{"encoder_arch": "vgg", "model": "contrastive image-text model", "dataset": "rendered made-up planets", "train_examples": 195000, "image_size": 40, "crop_scale_min": 1, "horizontal_flip": true, "tokenizer": "word", "vocab_size": 28, "loss": "softmax", "embed_dim": 256, "encoder_norm": "batchnorm", "encoder_activation": "relu", "encoder_depths": [2, 3, 4, 2], "encoder_kernel_size": 3, "encoder_stem": "deep", "encoder_widths": [64, 96, 144, 208], "encoder_downsampling": "avg", "text_encoder_causal": false, "text_encoder_width": 256, "text_encoder_layers": 7, "text_encoder_norm": "layernorm", "text_encoder_norm_position": "pre", "text_encoder_activation": "reglu", "text_encoder_mlp_ratio": 2.67, "text_encoder_head_dim": 48, "text_encoder_fused_qkv": true, "text_encoder_bias": "none", "text_encoder_qk_norm": false, "text_encoder_parallel_block": false, "text_encoder_inner_norm": false, "text_encoder_positions": "learned", "init": "kaiming_normal", "residual_init": "zero_last", "optimizer": "adamw", "lr": 0.00099, "beta1": 0.9, "beta2": 0.98, "eps": 1e-08, "grad_clip": 1.0, "ema_decay": 0.99, "steps": 18900, "batch_size": 256, "epochs": 24.8, "lr_schedule": "step", "warmup_steps": 370, "weight_decay": 0.08}
Rows from block 5 of the image encoder of a small contrastive image-text model, named by matrix and row number. Each number is 128 + 24 x the weight over its row's rms, rounded and kept within 0 to 255. All counts start at 0. Numbers have three digits each.
After each channel's rows are labels from the 100 images, of 14848, where the channel reaches its highest value: "top examples" is what is common among them. Only what is clearly more common there than usual is listed. The data: rendered made-up planets. In brackets: how many of the 100, against the usual share in percent.
# conv: 3x3 conv (encoder.blocks.5.conv.weight, 144x96x3x3, each kernel summed), inputs 0-95

conv.104:126125131126114103123096081130103124098140117123172107109107128155115124117132130091109075126087087116127117085119135130096101102080110126139130085169115131066122149117119114107129127127092115110107138060125130114150146105128113087130108138104139129107074158152116113086110136091128117154
top examples: cracked ice world (100 vs 14.1); moons: zero (57 vs 25.2)

conv.37:129089124141099127085115079126115066113128091130125106092090150156156108123082119123113114071101144098156112101108095087138139124129156135140135115102070121120152091135129148116114111147138096141115159127120100103099104100091149103105109114132140133123138137100097090135119108098124123100
top examples: rings (95 vs 33.7); ocean world (87 vs 14.4)

conv.120:147126132124144125119110127118082127114127116058080121131116112113107162174104145171140127127145140150075137143150132120120124123074103124144119143124137143095086150133094121112101119120120156098140098098114145110090140117154133155112127128084150138164112132126110121053098101092107141098
top examples: cloud-covered world (100 vs 14.5)

conv.58:135119104119121132127098168118072152106098146109154116146161130122128129139109172132169108119155134166071134180141133141100126094081136118134125119106152129122107168127126100137100138103079134099134165108101129073093157101155128108098100110078145130137126152141130108108130140113104110111
top examples: cracked ice world (57 vs 14.1); polar caps (57 vs 26.6)

conv.87:079121151153143120122161135152124115175155106141133139137136136144113090142105116122116120118116114094118138093148120111144136142151099111186112144125139147139144157160121172114143100144130107139103117105179082139124117133123124037117139134161145163131066127143134108146133130171093118105
top examples: ocean world (100 vs 14.4)

conv.30:075109150136159142123101099120133111120146124116107122150151087131144097110118147108136134128124115111118114051150119122056123102099127106123128081144126139104118186078111123109110120147128137089131096122125088104140150123155143140132133137131162149136112189125141098155114125151134131083
top examples: banded gas giant (91 vs 14.4)

conv.17:154171141125101157128084137106131167142076110135153134135130127080131182140120112119115153105156098103145128131114115134127137117101144145135153147106108133131123152145159122171129096110114110127124144116114156117127139152130162119085126109109119138137148112128128144068079127074110124213
top examples: desert world (69 vs 13.8)

conv.59:126093148134083105118113118105130125137136120117148132082091128117163119143132167132144132112133095151134067145104161112099105132111098145083143102127096131068116123126119081094097124133128135113130144110094106124110157132097112136145100124097155092131126184113094144108121140070138113166
top examples: cratered rock (100 vs 14.1); rings (88 vs 33.7)

conv.112:131132102152126134159124129112107140124131129108141102125143098098130144088187117139098129100126150098104139135131091115129127147141131145129126166135171132147140132091152130128171078165128142112096164130149122131148131130145168149189137092123079128125115102123155129172194106166097161131
top examples: banded gas giant (63 vs 14.4); desert world (37 vs 13.8)

conv.3:156107121077125138098140106146093133130103105133146124104098129139108106118082128156141095077120147121102074165132148103116093087078165116113112126103119109108101156104123106108101156137128114122107116104091163103112136136100112128116114116107158109148142137135125121089094096086145114079
top examples: cloud-covered world (97 vs 14.5); rings (93 vs 33.7)

conv.34:141143118127122135124126138157116127118126150127143129103137128164138132093110147105141099138135147180144125156163140146127138149032147072146120114077126170143119122112140157135109158178127106151191130137141148132152141117109108140120132151120089141061153084131125138114132126133139114121
top examples: lava world (100 vs 14.7); crescent (68 vs 24.5)

conv.116:136119146144144125126125136115130124114136149131143138136122151135126127138105099150130124154112097145152119089105142090139129112075124082122156080126132113076100148117117088070117103089115156130122149087116146121106126104141128112111137122067168093103118159141058145077110126109130126165
top examples: cracked ice world (96 vs 14.1)

conv.31:107093120090091098091116072118125097093125101137142086099090126109109126113120094128080078113120118123139117090123084084118105123125090098110102091125102094100119091124082124102128140139125101138135108098117142119133112116124093098132119110144123131105112111083119145119118122096144091119
top examples: moons: three (57 vs 24.9); desert world (47 vs 13.8)

conv.27:108177107141132144087157092147119111146149095126136118136108146117116113159101135154141177123126117110149151080146120148164144107142150106166117109107088124149131112162116143103101148117089091150129078091146135160142089109116118111110147139169118152144114078127143129136108171092125096155
top examples: rings (70 vs 33.7); ocean world (65 vs 14.4); phase: crescent (55 vs 24.5)

conv.127:131083119116097096100114098109092089107115106111123101122105114120092112134106094144111098108074089091125100112118123106126105105095087111132106114108097098106106115117077118104092081109112114122080107109124139108103107100113108109131115092121121114133105117135119111089100119093113111096
top examples: cloud-covered world (95 vs 14.5)

conv.94:165141107111109149142104144109096146119121127100156142125109106072093159180122133178133143119125106107102126194117129136105127122097121164120116147133141122097092160148126133124113106102106135124096135112116158106102124125133129127114110107089116129203111114127145139077085110100108160147
top examples: cloud-covered world (72 vs 14.5)

conv.92:109124126191137149123126101112099120183125098148087089150162125127146141127115131118118150151136114074111155105159105130102172102135098125169167126095118129141155155129113169117119123106125114155092085121158088117110105138137102091110139130154107141129131107136135106145119137166070109128
top examples: ocean world (63 vs 14.4)

conv.132:162143143075132130099088091132106128113110112125157128123089121114100168143097116121121116114111119099112108155088092121113099115080117122116079136130089121105109113125104126133121118118115100119123149110121144103150137137113099132076086112097141123120123122095108113050102111069131126157
top examples: cloud-covered world (96 vs 14.5); crescent (73 vs 24.5)

conv.53:091143128104103113140106099113115166104143099111122108116100090134122139116145175123155130109119127075108118122112087159110112098116145118117117134125148155118127170108140148154128121167089129099119143135086120094191156121107116142142096133119067098090121128103155097155103173114107125147
top examples: cracked ice world (75 vs 14.1); full (57 vs 25.3)

conv.46:154145122112108148118090146107101146121098097114141112142128138086113166132137109149144133101150104104112091151097114103106126114086119119105145126109130116091105155095121099140106092086112121119094140105098149117088146140119137124126130089072132115145125121134113120058062122099092111156
top examples: cloud-covered world (95 vs 14.5); rings (68 vs 33.7)

conv.57:079128115106087092146122093132139126105119115130095122117105094122118122148108097099085106131080132087138135077120078137130143114141157105104087100120138108106103135113122101124126134132096147086110170080129093114139108086115090098114147119139137165123118134099148120108085146153111106125
top examples: moons: three (55 vs 24.9); cracked ice world (34 vs 14.1)

conv.41:127089120112060110145140172142133118213133121138134145088147134149121075161108141163151101111126110142143130185145178131116134130106121093144101122092141169119127150143133128101128121175137158104119133135159083142104130126115092101139144116122123105142113108147128131131105112135123121101
top examples: rings (98 vs 33.7); banded gas giant (46 vs 14.4)

conv.5:121125117130119115090127132151157105154117161142137134158144156113105119134124070116123127129131111130181150155103142084122143153142111109099096099130082087103094080136089107099161116155125129149132119115132135165177095147119088118128153106119139142126104072167129148098115108085128124111
top examples: cracked ice world (38 vs 14.1); banded gas giant (34 vs 14.4)

conv.47:110162139155153136137098127129132131148121111107136128124146142143156133143149149131110142119144131145117115101165130136109147114076129100174140074123120156104141141095163122100131102175072112114118149114155110103173087087149175114123169133133144152123157131164122114111113169098116112188
top examples: polar caps (72 vs 26.6); cratered rock (33 vs 14.1)

conv.75:122102144128106122133112076109158094114152122114104121103107115151141123147103151111144129135118112138093139065141095114108132113141103096115122066137147138075157130108123097080121139126104133112123109107115118098105155092133108109101118145134186116104113196132107142129111113138161112084
top examples: moons: three (84 vs 24.9); cloud-covered world (65 vs 14.5)

conv.61:164107122116145112099128128117086130179117087136121065111157113126125148095135147120169144133147117090138118148113110129093106111105153121148126142068102107159150157115129132148125125128148091116122157175114106105102153157164126102100080127143112164134161087127157122141141146098102123151
top examples: desert world (100 vs 13.8); glowing rim (93 vs 40.1)

conv.121:140124099096104122113138091120099125085126079100129100094095125130106110136119103146077081082085104108124097103122103121128120114142121148110109116109126123122146113136139104114107103154144114114094070124102144112160106115134116140142118114163103141148127092075141087105095119103105119078
top examples: desert world (58 vs 13.8); cloud-covered world (41 vs 14.5)

conv.80:051113140161138121132144103124128146151125135137108127150108116121113122144158089119066116116139098128130140072145108082146140150149042114136115139138154141137137142156114117140131117160120090123123099120172117119158089120127120080130142142137109136120068121136131118132130133136098157098
top examples: banded gas giant (100 vs 14.4)

conv.117:132102162088140108098135115096168116122155086139149142079071134106150138137136124182130110121129087125161107094089099110139058120141096130103121118148121080102123104130114114125124125129115121136121173115118129116126128157134117121103072129123177128121104165099118135123134134100142123163
top examples: rings (78 vs 33.7); cloud-covered world (63 vs 14.5)

conv.129:120117113097120127114138101123146096110138146129121122068120101162111088094112121133110074102093120157115114098121147125108104112100150096121115096156140145089096149088148071076107124169106121099147119120114111110149129082140100148130102163125125111098129151126123105142135123109160118079
top examples: lava world (98 vs 14.7); crescent (63 vs 24.5)

conv.62:103109112132111122084111088117115102132126095128117106120103115145091086118100116112110098131102104074128136069134088101120147113145068118133111139120079122131127098140089125130109096101151108147088090085137110137111107092093099094141144119142103123121107094102123113129114117128117113088
top examples: ocean world (97 vs 14.4); rings (82 vs 33.7)

conv.93:100153109120075120102115120095145130109109110146132127130090130116101116108114105141106121153074096085154126076108099108153141112140119115098104123096088098130124098115134118137098102099131115143110102101115138144132086111093085127128097104141093129080145078087118127093097131109138107136
top examples: cracked ice world (100 vs 14.1); moons: two (58 vs 25)

conv.95:088118149156129122153148098132157124133139105125051111137134137139160104147127162158155136134137108116146133082132104115153147117182060138148150152149143117104163119129111128136109129131129133157090069114131065156121148136128127104136152129162172122137093149110129139157136135143113114108
top examples: cracked ice world (49 vs 14.1); banded gas giant (44 vs 14.4)

conv.89:125112128102130102126140062121122086100136092100087112070103147120108139124133106122121084112113109129111124114102106105151113130100113086122094097107137099089111085152089113072124122155108138132113105124131113128135093101161122120119097142122129114118099095109120134070117098130106104100
top examples: rings (97 vs 33.7); ocean world (94 vs 14.4)

conv.67:144089127141120107145145123114130091059143137090133135109112116153112096139124140128145085123077107164109126133148120129104124101124140113144119090159156148075119124114125096077112138145118154119130094111133095114121120076152112144138118130115163109131139169104117130133146126157144115046
top examples: banded gas giant (76 vs 14.4)

conv.10:137143127105109129110116112108117125108132086111177139112089138105106139171128093159130127071133066107150101145112120109158106133109121136101119133118096110104097106161129125123097111120107119157110120105117173135132124125116119094114127111101144122162133115109125119067058126067125118156
top examples: cloud-covered world (100 vs 14.5)

conv.45:088110116083098116095152129133133130141134144159158121075113157149144083135115094141132107061127135135137064138117149112131102121143168130123148115111109095096104148111117113093103102145142142108089141105144110136143139148075125118132139118111145107139089137141128123157113144077138081101
top examples: rings (86 vs 33.7); cloud-covered world (80 vs 14.5)

conv.7:146098149110160111092132136109100111117129136117160127120101138153108145133127074149125108100104116138130089090084129092115106103121130153106135141156066094117102112121103108114134124094150107116107151122109136110124078144124102106137120124093187107154098148143096115092147125061113144122
top examples: moons: two (60 vs 25); cracked ice world (52 vs 14.1)

conv.109:143109146145121142145116142076091136122116126136099085148157130108144162107146141107122133117123109087098133122105112149090130126135149172103184141137132098163150150113136092126144101093167135082074124126104103107107134155167163120133147142148154150154121176114133095149148148127082142145
top examples: desert world (86 vs 13.8)

conv.85:100116098108115101106114106111123100096106095096089133112121103128105112133136115112088098111124136121110117120123084105080118099137094101117088112148135121106095090113107110096113114129120124090109088102110114112097075098114118162132109114143062092117116085104121116133120109156104122092
top examples: cloud-covered world (100 vs 14.5)

conv.135:089135108165118131165130140143147120131134148097124150158157107131103103139160142136113137142142148119130143141162119135120171162174078105149104150132166168142140114133125146147159135175117128142110111152166098145153125118146139124171145127167082134126120108138142137191157109194101137109
top examples: banded gas giant (100 vs 14.4)

conv.96:103106159075151092117142144128140150129108097142108148131127110136097114158089081096095109142163166146143077145090130099106144111144126063127110144135160117161097144128116132114131151113106149086176135102090130093085115113139141136106108136128141105142141121123115115128144081136129162120
top examples: rings (75 vs 33.7); banded gas giant (62 vs 14.4)

conv.123:106123133160135125095133099128092085136140112095128096124108135129108119131112097138101121068121105095117136085131105089152131134099083099159123145087094118115129096125115135112106095136138104123100094094175108138128101110100118068133147111134132133128072100119133081120108115100112109104
top examples: ocean world (100 vs 14.4); moons: zero (77 vs 25.2)

conv.19:125082118088124128103143150146115116192132109099127114064155125139134120149099129109148107077167130123089105151104101122101100098100135126132115116137097117116111137137112142074141132137118128108142167154101097095097132104164151112121092145136125096122135104145122103142179120088105101136
top examples: banded gas giant (97 vs 14.4); rings (75 vs 33.7)

conv.52:095152107105136161135104122145116114123104123093109119133104177117164163160160159122123158106152122142106079163151142139115137078146136158148170141129093112121120100125146130160131130122106105128111142116132135099176099096110127147139153094130072131157110068155142133111120136092115132169
top examples: polar caps (55 vs 26.6); cloud-covered world (44 vs 14.5)

conv.115:154078130105132110116142132135105113108136148130179152123078115134111119169086108142129122126125098142103108166106168136106101095094146144103113126125092116115091137159070136101108149107133122108126144113135159107102136162116098108069107136123155140166101157157133119080118125089128140119
top examples: cloud-covered world (100 vs 14.5)

conv.54:100082163088133091099128094141122126116123109165119117106070104150102114119101083136095087124140124149112147115091124108084135088127132118091107149127130140149139135125099104136115125101147147093140155098107129089107136169135111116095086134120160137132128158115099121104112119119114124059
top examples: rings (64 vs 33.7); cloud-covered world (62 vs 14.5)

conv.42:095117114108106120116147117114138076146166088143141129119090153136077095160088102124100136099099112126156110112117097102138104130142154084154078107122142132097150141157140115082118118168102097153127155100153129116146111122149155110100099118184119159123131093127140102148104130117135103134
top examples: cracked ice world (80 vs 14.1)

conv.101:126079105100067102092070111104118093120067129136123124123112100109127106097086114136115101137089089086136107153103109104116118112132100116099122100115112098129142108107080116123131113110127115123098151119091148109086108106107110144136131078116093116102124106127123128114117105121109121108
top examples: moons: three (100 vs 24.9); ocean world (43 vs 14.4)

conv.21:087118116146100146127089096101137170131131098143068122124070132140115137081090127129113108135105131097093154089137084135117133087167103103090110119142124107127128115115113133134099114119101141154117121099111108104130127106110123156099104092134081129080119104101146136117100147117133130173
top examples: banded gas giant (95 vs 14.4)

conv.86:110118124115143138078155080160055097121139089108137077089103122151128119122116107138119087078121126119109151122151119124135122103096134118131134155103079155143141115157136142127120120140144087129105079110144114149146107127121118090125112139125131156147094092125145112118155114078120133081
top examples: ocean world (100 vs 14.4); rings (100 vs 33.7); moons: three (91 vs 24.9)

conv.119:079087165128158094149117121136136167157127094155088132096113118133160121125112106146111143152181155171124132105148132106107137127142124120109135150144139114193097125129103103146131150080181126108160122141128139152094134171139090134102126142124161152086144155106107117114133132152125138107
top examples: banded gas giant (53 vs 14.4); cracked ice world (42 vs 14.1)

conv.49:141090114118122112108129153146110143151079126082127139129134117089131140149104113129149154095170150119130116169120115125098139142097152130145109112081105096125069122125100145088122118099135109140093145135151136130084117134143133134085125125095117110165155082091124123111114135103062087145
top examples: desert world (99 vs 13.8); glowing rim (89 vs 40.1)

conv.90:140116111115110113138120102138101127103123102132110116092120103141149130075162115086120061094107152131100086115143134108095120150064109097118113126145151187141130128111147136146140127169131091080126135143126098096142120117137116117148122147125084133076119113118100130114144091122137146083
top examples: cracked ice world (100 vs 14.1); gibbous (56 vs 25.4)

conv.125:159109089118121138108142144110094132154119113136122104124127107109125167116124116150133110113119121084159162157128120148126111142125166147151130122086122108148145137154122141118132103095128123152083165146130126129101099169178121112098111125159102227153148069122170153129135124131119141142
top examples: desert world (100 vs 13.8); glowing rim (89 vs 40.1)

conv.102:125123136108122113098154100140171087143145133129128159136093109141130074132106116117113129119144118133126166092112120122164131124162132091128117115129121131110126071135121114132108120129131129148134087108126127159131121068066097174109123129130120092110104141100127088137157118176136095054
top examples: moons: three (67 vs 24.9); phase: crescent (63 vs 24.5); cloud-covered world (52 vs 14.5)

conv.23:148078156130143111169126136146120076099129141116132152112107133156095116133126129113108084136094134148101107149149161151106095131107089143157105089147139111086095109121079128081146127145106110109117139104169133107124097120105096139108118150089126107124091148177089134113129132166113138117
top examples: cloud-covered world (100 vs 14.5); rings (100 vs 33.7)

conv.69:139119142138108121175133117135139154095091127115133147145095140160169128078148159094110123122115131120138095104125141171112146103133114153115157150131139163122181098095151114143123105110147125155111170132120117099142165150108131130109144157114137151077128167132043141129125156132133097154
top examples: cracked ice world (96 vs 14.1)

conv.124:134089137094111115089124103138114105107107112138134127133068125124108114124099086125102109122117104111111112122093110102139106125095120121122117117110064113116122105133101130112081135112124102107143140119126149115120114114090118125053091118130119123118092115092103122058108110065130106137
top examples: crescent (76 vs 24.5); cracked ice world (68 vs 14.1)

conv.106:126072135083144108094146117134114087095123122146121128126093127139084103131103093130106094108108127123107081101086119093100099090098110100123112118118105101092123144125091123083108110107126113105121110135119117086113094126127079116088094126118145123131090133117113112111138111096142127078
top examples: rings (100 vs 33.7); cloud-covered world (98 vs 14.5)

conv.99:161115137119099097133063132147110141079072109099136090099132080123091178142127146139127154118120114119099160153149140119113143096132089145115118149118112121118138102130095117144134103125132110112132135108134145142111119125118067141136115123083096143152111081103117168127097129079095113131
top examples: desert world (64 vs 13.8)

conv.12:150110145145123105117078077115074117100111143104119068112116129112121133113157144129137116121085108098064133114108100106139086126099082151125136136091120123121113118103099100135117101115141101134114118120105125077112119134104126115136113109099140167160121152112128106088133125073100150108
top examples: desert world (57 vs 13.8); half lit (53 vs 24.8)

conv.22:140120147106135115120130120111112106116162094104141144103065128117113121200080107181136119125131098139101102126108115126150111110095126109107102149129128101090100119158117120109073121110111167147124091097101142126105133117142116122108110114119170143178142145102132105068116127098132133111
top examples: cloud-covered world (100 vs 14.5); rings (64 vs 33.7)

conv.105:133126098135122142151141136081139131131139139096109125159163080070132134128153131124107144139152128097116143133113112137116137148183136137119120119142166123170149132138132100123142133126137144104086119157109076126135102141165139111141141122201101163147140125130184120180168125162089142104
top examples: banded gas giant (52 vs 14.4); desert world (48 vs 13.8)

conv.118:097114095143146153114149143100144124168150147148140149107142121116094100140140066137139145147153139107164150095104148063144111146163087070125095140137130070154143134128104130103132119125123126155104123112110131119120101142139108132132142107188095132106163096165128121133167106119120129136
top examples: cracked ice world (69 vs 14.1)

conv.14:106104085126090113152098120142135103103070147120083138131112101130122085092134136115090083113097132130118123148137148144097135129122119098116116105120173153119132114088132123102127124156114135078127114153140121110149088120122131151138121116148063141071114114129115110153137112155128116061
top examples: lava world (38 vs 14.7); banded gas giant (35 vs 14.4)

conv.128:125122078126101123120138118094072135154117076101098089098121127091133145100135128124116121106124106078112128127118085129129125135110162111127135120056128122125142145122131133130119097134129130107077097143131096133127129102150151131122111101136073161122121060102145148127112137114088136172
top examples: rings (91 vs 33.7); desert world (79 vs 13.8)

conv.43:191119157126134166075117128169108113121089109122125114132153090142136191117124103096113150122137159095124168122123125105099119129126117148143134126132082130138137113130125140120152107115153101122106151119137147137091113157109107133124104148115112170166108115139116166109148061075133155157
top examples: polar caps (55 vs 26.6); desert world (52 vs 13.8)

conv.108:147121126088140132140118134133120116125142117117161155111095121137092113158079098139118123120137093155110108131090131117124070121084114121139076124133132116085090138137108141118095118124100122121140160116122155106138150129138107105061082129109147117138110133142121133038095090116140109132
top examples: cracked ice world (82 vs 14.1)

conv.38:138148115137122127125112143155115126119122141115106147115118139149135126146118142125121127141144177200110119142149141137131134158047126070140100117117164184138120133120144126114118157206114147098194133127128132094154140124134125181118127136117113125098162120123094127096114100139138122133
top examples: lava world (97 vs 14.7); crescent (63 vs 24.5)